From a checkpoint of a small image classifier.
Model: activation prelu, depths [2, 2, 7, 2], widths [64, 112, 192, 336].
Training: 11000 steps, batches of 128, held-out accuracy 100%.
Data: trained on simulated telescope pictures of galaxies, 14.4 epochs.
Rows from block 3 of a small image classifier, named by matrix and row number. Rows with one number belong to one channel. Each number is 50 + 10 x the weight over its row's rms, rounded and kept within 0 to 99. All counts start at 0.
After each channel's rows are labels from the 100 images, of 14976, where the channel reaches its highest value: "strongest on" is what is common among them. Only what is clearly more common there than usual is listed. The data: simulated telescope pictures of galaxies. In brackets: how many of the 100, against the usual share in percent.
# convs0: first 3x3 conv (model.blocks.3.convs.0.weight, 112x112x3x3, each kernel summed), inputs 0-111
# convs1: second 3x3 conv (model.blocks.3.convs.1.weight, 112x112x3x3, transposed, each kernel summed), outputs 0-111

convs0.10:48 56 57 43 43 45 38 44 55 35 29 58 35 72 46 64 52 53 53 44 41 53 56 57 39 35 41 51 48 53 48 60 49 44 37 59 41 50 48 63 54 44 56 45 47 58 54 67 43 48 34 38 65 38 50 44 54 52 57 50 55 52 43 65 63 47 47 34 66 59 47 45 49 74 43 55 82 54 46 57 65 51 39 40 39 46 64 49 42 71 42 60 64 58 34 33 53 48 48 47 76 67 48 42 49 46 49 52 52 57 45 40
convs1.10:58 70 60 49 62 37 52 72 53 36 58 39 48 45 47 31 58 55 70 46 61 60 56 71 68 47 42 59 53 43 52 55 49 48 43 56 56 47 55 39 52 78 61 54 57 46 50 33 59 61 52 46 28 46 35 39 56 41 54 48 40 42 47 20 54 56 49 41 52 65 44 63 54 55 63 42 46 59 58 45 55 59 64 39 49 64 53 46 41 53 37 54 45 57 57 53 62 55 36 60 60 40 44 37 51 64 48 53 47 55 45 65
strongest on: ring galaxy (51 vs 9.4); tilted (48 vs 18.3); barred spiral (40 vs 9.1)

convs0.17:40 37 43 60 51 36 40 43 40 45 45 57 55 62 42 54 46 44 53 45 24 36 69 64 62 55 53 53 31 63 57 51 50 52 49 65 44 63 54 51 36 48 56 62 47 40 51 47 61 64 58 60 53 64 53 39 60 61 70 69 47 48 56 37 59 53 49 43 32 49 58 59 65 49 50 31 74 55 47 59 60 60 63 43 58 55 43 49 41 75 43 44 36 59 57 55 41 58 51 53 47 47 42 62 73 54 51 47 57 57 53 62
convs1.17:41 45 51 45 41 49 49 62 43 48 47 51 56 38 54 67 52 52 64 53 46 40 47 49 37 56 67 45 60 73 40 60 65 59 40 76 50 53 46 64 55 52 72 53 46 49 41 48 31 58 49 54 41 48 45 58 57 41 70 47 32 71 42 56 54 38 50 37 52 51 69 55 45 60 68 55 33 61 62 39 35 55 47 42 46 40 45 44 57 47 65 46 54 43 45 54 63 47 59 39 42 58 56 77 47 66 61 53 47 40 56 57
strongest on: winding: clockwise outward (88 vs 13.6); barred spiral (82 vs 9.1)

convs0.99:51 62 45 42 59 38 43 54 54 39 42 43 49 49 60 35 61 55 43 48 34 43 48 54 45 49 21 29 42 43 47 46 39 41 52 41 49 48 51 61 64 40 58 58 54 42 51 44 53 34 45 49 48 29 43 40 52 36 59 36 47 37 45 53 54 54 33 72 45 53 64 57 44 62 43 33 46 41 66 57 51 40 35 48 48 64 36 60 57 53 41 40 49 39 48 56 30 31 50 36 45 51 75 60 41 53 53 31 50 55 44 63
convs1.99:68 44 28 53 57 54 47 24 57 64 40 58 44 48 57 61 40 38 25 58 57 60 60 41 42 39 61 58 39 37 49 48 60 30 61 52 58 50 41 56 59 42 58 44 55 45 51 45 43 67 54 47 49 62 58 41 47 58 68 32 59 42 41 77 47 47 55 42 47 40 48 39 46 53 63 41 50 67 61 53 58 47 46 53 61 43 35 41 60 49 72 56 44 39 52 60 40 55 45 61 45 37 51 40 36 51 43 55 58 42 47 37
strongest on: winding: clockwise outward (54 vs 13.6); barred spiral (48 vs 9.1); many-armed spiral (40 vs 8.8); winding: anticlockwise outward (36 vs 13.4)

convs0.2:68 40 51 48 58 55 57 57 43 54 47 67 71 65 23 50 47 46 49 43 47 45 42 46 38 44 40 57 77 47 49 47 50 45 56 47 56 58 50 44 58 70 55 40 42 58 62 53 54 49 42 58 44 43 34 36 41 46 39 39 55 50 48 46 31 56 57 57 41 36 48 41 57 50 51 42 55 33 57 53 47 47 42 34 50 45 33 48 45 59 37 43 51 70 73 33 64 30 65 49 39 38 46 54 49 49 40 40 35 35 49 59
convs1.2:44 62 46 66 56 48 51 70 38 49 56 52 38 59 41 40 51 36 66 45 54 56 58 45 48 49 61 55 68 64 37 43 44 55 41 70 48 53 48 31 27 63 47 48 55 60 62 51 52 58 59 45 54 47 47 57 62 59 46 47 49 39 65 35 59 57 71 38 44 39 57 50 36 58 36 57 47 57 67 53 48 42 55 39 46 50 50 47 58 33 41 48 59 78 57 51 57 46 44 60 48 28 61 43 60 60 63 46 46 69 57 64
strongest on: winding: clockwise outward (58 vs 13.6); many-armed spiral (40 vs 8.8)

convs0.71:49 47 49 46 50 49 61 47 52 45 58 45 61 52 51 46 51 64 40 46 41 48 52 40 42 33 33 41 39 56 44 55 38 29 40 49 65 52 48 39 60 48 34 62 52 46 45 55 49 41 30 43 48 49 48 58 53 52 48 44 65 49 29 29 48 50 53 60 71 57 49 61 57 44 67 58 32 29 51 67 48 35 41 66 36 45 40 54 40 33 22 45 47 54 50 49 19 51 46 45 52 50 52 44 59 52 46 48 58 65 55 56
convs1.71:52 58 47 70 46 54 43 52 72 53 47 49 50 43 59 58 43 48 52 67 47 49 65 65 49 32 64 63 35 26 54 60 50 27 58 52 43 55 56 51 57 44 58 54 49 53 62 51 44 65 38 57 55 57 46 50 47 59 66 52 45 54 45 45 53 48 64 28 37 44 42 59 43 63 37 56 57 60 43 38 65 46 44 39 80 63 50 36 58 61 64 60 30 53 53 51 45 60 53 60 51 40 58 68 44 54 38 58 61 47 52 47
strongest on: winding: clockwise outward (64 vs 13.6); barred spiral (57 vs 9.1)

convs0.52:47 64 45 34 54 42 50 41 54 43 34 35 54 35 44 53 40 44 45 50 36 54 84 56 31 56 51 42 61 42 32 47 28 60 55 55 39 34 36 38 61 42 32 62 46 42 55 50 41 53 43 34 43 46 48 57 41 42 66 39 37 51 38 48 53 56 50 43 47 61 54 64 51 48 56 60 37 38 61 50 47 54 41 33 50 61 33 49 43 45 53 46 54 29 62 41 49 49 44 50 46 60 28 53 50 48 58 43 50 64 49 55
convs1.52:12 44 40 44 44 42 54 44 46 48 36 39 34 54 46 40 61 52 64 52 55 43 55 77 53 50 46 37 33 34 35 51 31 53 50 43 44 67 53 52 41 63 59 53 44 55 50 57 67 29 46 57 62 56 40 50 50 72 56 50 49 65 57 49 38 42 34 60 37 55 56 52 54 40 64 52 48 50 43 39 59 65 43 39 45 48 59 46 40 65 50 46 46 44 51 55 49 64 52 54 45 45 59 68 38 54 46 59 45 49 56 36
strongest on: winding: clockwise outward (69 vs 13.6); barred spiral (38 vs 9.1); two-armed spiral (29 vs 9)

convs0.110:60 47 44 44 47 48 39 52 73 44 59 52 60 40 46 49 44 37 38 58 30 61 62 44 58 55 33 53 64 48 44 55 41 47 66 58 47 36 49 42 58 54 52 48 15 53 51 43 52 46 37 39 60 45 51 53 55 36 48 63 40 43 64 69 48 49 45 67 59 44 50 58 49 48 54 44 51 40 60 50 51 44 46 32 53 56 42 52 49 56 43 49 67 61 47 38 57 44 55 49 41 45 24 56 48 54 71 43 86 48 48 50
convs1.110:48 53 52 53 48 54 75 50 50 34 30 52 53 55 42 52 57 47 55 36 57 49 53 49 55 28 68 50 46 40 58 51 51 40 53 63 37 30 69 54 59 48 57 48 51 59 58 60 61 35 45 45 39 69 41 53 64 26 52 60 57 51 60 34 47 40 42 39 33 40 50 50 51 69 35 71 50 56 33 50 47 45 50 29 55 43 60 56 55 58 46 58 70 46 45 47 45 54 49 52 49 46 54 52 65 41 65 45 43 51 74 47
strongest on: two-armed spiral (98 vs 9); winding: anticlockwise outward (63 vs 13.4); winding: clockwise outward (35 vs 13.6)

convs0.34:46 53 60 46 47 56 39 57 51 27 42 61 52 40 52 64 31 34 52 40 31 47 46 46 51 33 48 56 38 48 58 45 32 34 46 34 46 40 56 63 34 55 44 49 39 50 61 55 60 47 40 69 57 74 52 52 60 39 53 57 50 53 45 65 67 48 47 57 58 52 45 43 36 63 49 46 52 53 58 44 46 48 61 26 29 62 49 53 52 57 29 63 47 65 57 38 46 46 43 41 40 54 49 46 42 55 51 45 51 77 45 52
convs1.34:51 44 61 47 45 43 47 53 51 37 63 59 40 47 56 36 43 53 53 61 49 36 45 39 60 59 59 45 41 43 36 55 41 66 54 33 61 44 63 57 41 55 71 46 51 56 33 49 54 62 52 56 47 52 51 46 57 35 65 71 53 66 52 42 34 44 60 46 68 36 51 38 47 53 57 48 59 64 37 44 50 48 58 53 51 58 63 55 50 57 44 45 55 34 35 39 47 59 51 77 77 39 54 50 27 56 49 68 54 35 56 41
strongest on: ring galaxy (69 vs 9.4); tilted (56 vs 18.3)

convs0.90:50 49 45 57 31 51 44 42 43 66 51 71 72 43 36 59 55 46 46 47 48 54 39 37 37 44 39 48 40 45 42 49 42 66 61 54 57 40 45 26 47 52 58 52 51 55 46 63 46 65 48 54 32 58 45 43 65 64 31 48 45 61 40 36 54 51 49 58 41 54 55 56 59 69 46 51 69 44 53 44 61 69 53 40 42 32 53 52 39 78 52 44 55 58 43 38 46 61 51 42 39 44 29 57 45 54 45 48 40 33 47 58
convs1.90:58 65 48 55 58 54 64 65 55 48 41 36 38 44 46 34 50 57 63 43 65 33 52 41 47 47 70 55 44 43 62 57 38 55 52 39 30 49 37 43 40 47 59 58 54 52 66 54 33 46 37 35 61 54 38 64 49 68 47 62 58 58 44 53 60 54 56 53 54 44 44 57 64 63 68 30 56 49 58 40 45 39 57 53 55 74 42 57 64 47 35 57 48 53 49 68 46 53 39 29 47 63 57 52 52 34 41 52 56 35 51 52
strongest on: barred spiral (71 vs 9.1); winding: anticlockwise outward (67 vs 13.4); tilted (41 vs 18.3)

convs0.14:40 65 45 53 50 44 41 57 39 46 51 58 47 44 53 51 72 50 59 34 35 54 47 65 63 72 48 45 44 51 52 58 59 46 50 56 49 36 49 60 48 43 50 65 26 38 54 51 56 45 34 34 49 52 48 55 53 33 53 59 50 45 72 59 61 47 46 66 41 34 63 61 48 44 48 45 81 59 67 56 60 46 44 36 65 55 35 53 51 50 53 55 37 51 55 51 30 48 50 50 49 58 29 46 69 54 52 54 70 60 56 51
convs1.14:44 40 49 49 52 60 36 51 35 51 45 40 56 39 34 58 17 41 56 28 57 39 65 60 52 44 44 44 45 54 46 65 58 38 47 52 48 56 47 59 61 56 65 52 53 39 59 54 50 33 35 45 36 43 45 45 46 48 44 59 58 53 61 62 56 48 41 45 37 55 54 49 51 36 50 69 43 57 44 47 36 55 47 47 37 31 62 39 42 49 24 41 57 49 39 51 45 47 41 57 32 53 45 58 51 55 67 61 28 52 73 48
strongest on: two-armed spiral (55 vs 9); winding: clockwise outward (42 vs 13.6); winding: anticlockwise outward (39 vs 13.4); barred spiral (26 vs 9.1)

convs0.46:52 49 34 59 62 59 64 34 41 48 43 62 53 44 46 61 47 47 45 57 48 69 47 43 26 44 47 71 58 53 43 49 54 44 63 63 52 48 58 41 54 39 46 52 47 44 61 38 56 55 50 38 70 52 52 46 69 51 44 46 55 40 48 33 50 43 61 45 30 63 38 37 50 57 38 40 66 45 40 42 60 56 49 48 39 54 44 49 49 59 37 37 50 49 21 35 62 41 58 44 51 38 45 27 57 55 67 50 36 69 46 53
convs1.46:43 51 47 42 52 63 40 38 37 69 68 44 53 49 40 54 39 65 42 58 60 53 71 49 42 41 33 22 36 62 48 49 56 41 57 53 35 60 55 69 47 54 47 50 44 52 47 53 63 38 40 48 38 67 55 40 39 53 53 50 56 62 64 39 66 46 46 66 54 56 38 46 45 37 39 55 58 60 53 50 48 39 37 39 49 50 52 46 39 45 23 41 55 39 64 36 46 47 59 58 61 56 40 45 44 42 65 60 41 34 50 39
strongest on: winding: clockwise outward (74 vs 13.6); barred spiral (44 vs 9.1); two-armed spiral (42 vs 9)

convs0.30:44 65 64 49 48 53 43 58 41 38 53 56 16 35 61 57 69 63 52 38 38 48 55 42 62 50 52 49 69 47 43 26 65 18 42 39 53 51 52 52 57 46 41 50 50 36 59 58 64 58 39 49 57 40 48 65 52 47 54 62 53 57 49 50 45 49 44 45 37 47 42 55 46 45 53 55 56 61 49 57 55 48 51 42 47 39 56 50 61 50 47 48 33 35 49 53 58 13 40 52 39 61 56 44 49 52 52 51 48 39 36 41
convs1.30:43 42 42 62 33 37 38 46 58 55 47 57 44 50 42 54 12 48 43 44 30 51 53 41 59 50 31 36 56 71 47 58 37 45 56 53 49 58 37 56 42 60 51 48 41 57 48 53 62 47 61 30 38 48 38 50 62 42 57 41 54 59 42 42 50 46 54 46 54 58 75 51 41 47 62 63 30 38 58 60 42 76 55 54 41 48 48 53 52 62 41 50 46 39 65 63 45 52 54 29 44 54 52 40 47 53 51 45 54 59 60 48
strongest on: barred spiral (93 vs 9.1); winding: anticlockwise outward (75 vs 13.4); tilted (50 vs 18.3)

convs0.76:39 68 60 56 65 37 44 37 41 44 45 38 39 43 53 58 49 41 61 38 51 53 47 53 45 49 51 42 50 46 44 49 53 27 36 39 53 41 51 57 43 53 38 41 42 55 44 57 46 39 38 38 45 52 61 44 55 42 43 55 59 62 38 52 46 47 45 57 52 24 26 43 53 34 47 45 45 35 51 53 53 62 45 42 51 46 27 50 70 32 74 63 55 43 38 55 67 34 51 40 25 50 45 28 43 47 58 47 46 45 43 54
convs1.76:45 71 40 46 56 42 78 46 51 50 30 53 54 43 40 64 63 38 56 44 56 71 57 45 56 47 59 33 62 49 53 52 28 33 50 55 37 45 50 44 48 49 48 50 47 62 50 61 60 47 61 53 34 62 58 48 50 38 49 37 65 66 78 70 56 34 42 49 45 50 46 44 59 49 39 62 46 52 63 40 49 74 55 45 43 60 49 47 60 58 52 55 45 69 65 53 61 52 42 52 42 51 43 69 53 51 56 52 49 56 49 51
strongest on: ring galaxy (65 vs 9.4); tilted (49 vs 18.3); barred spiral (27 vs 9.1)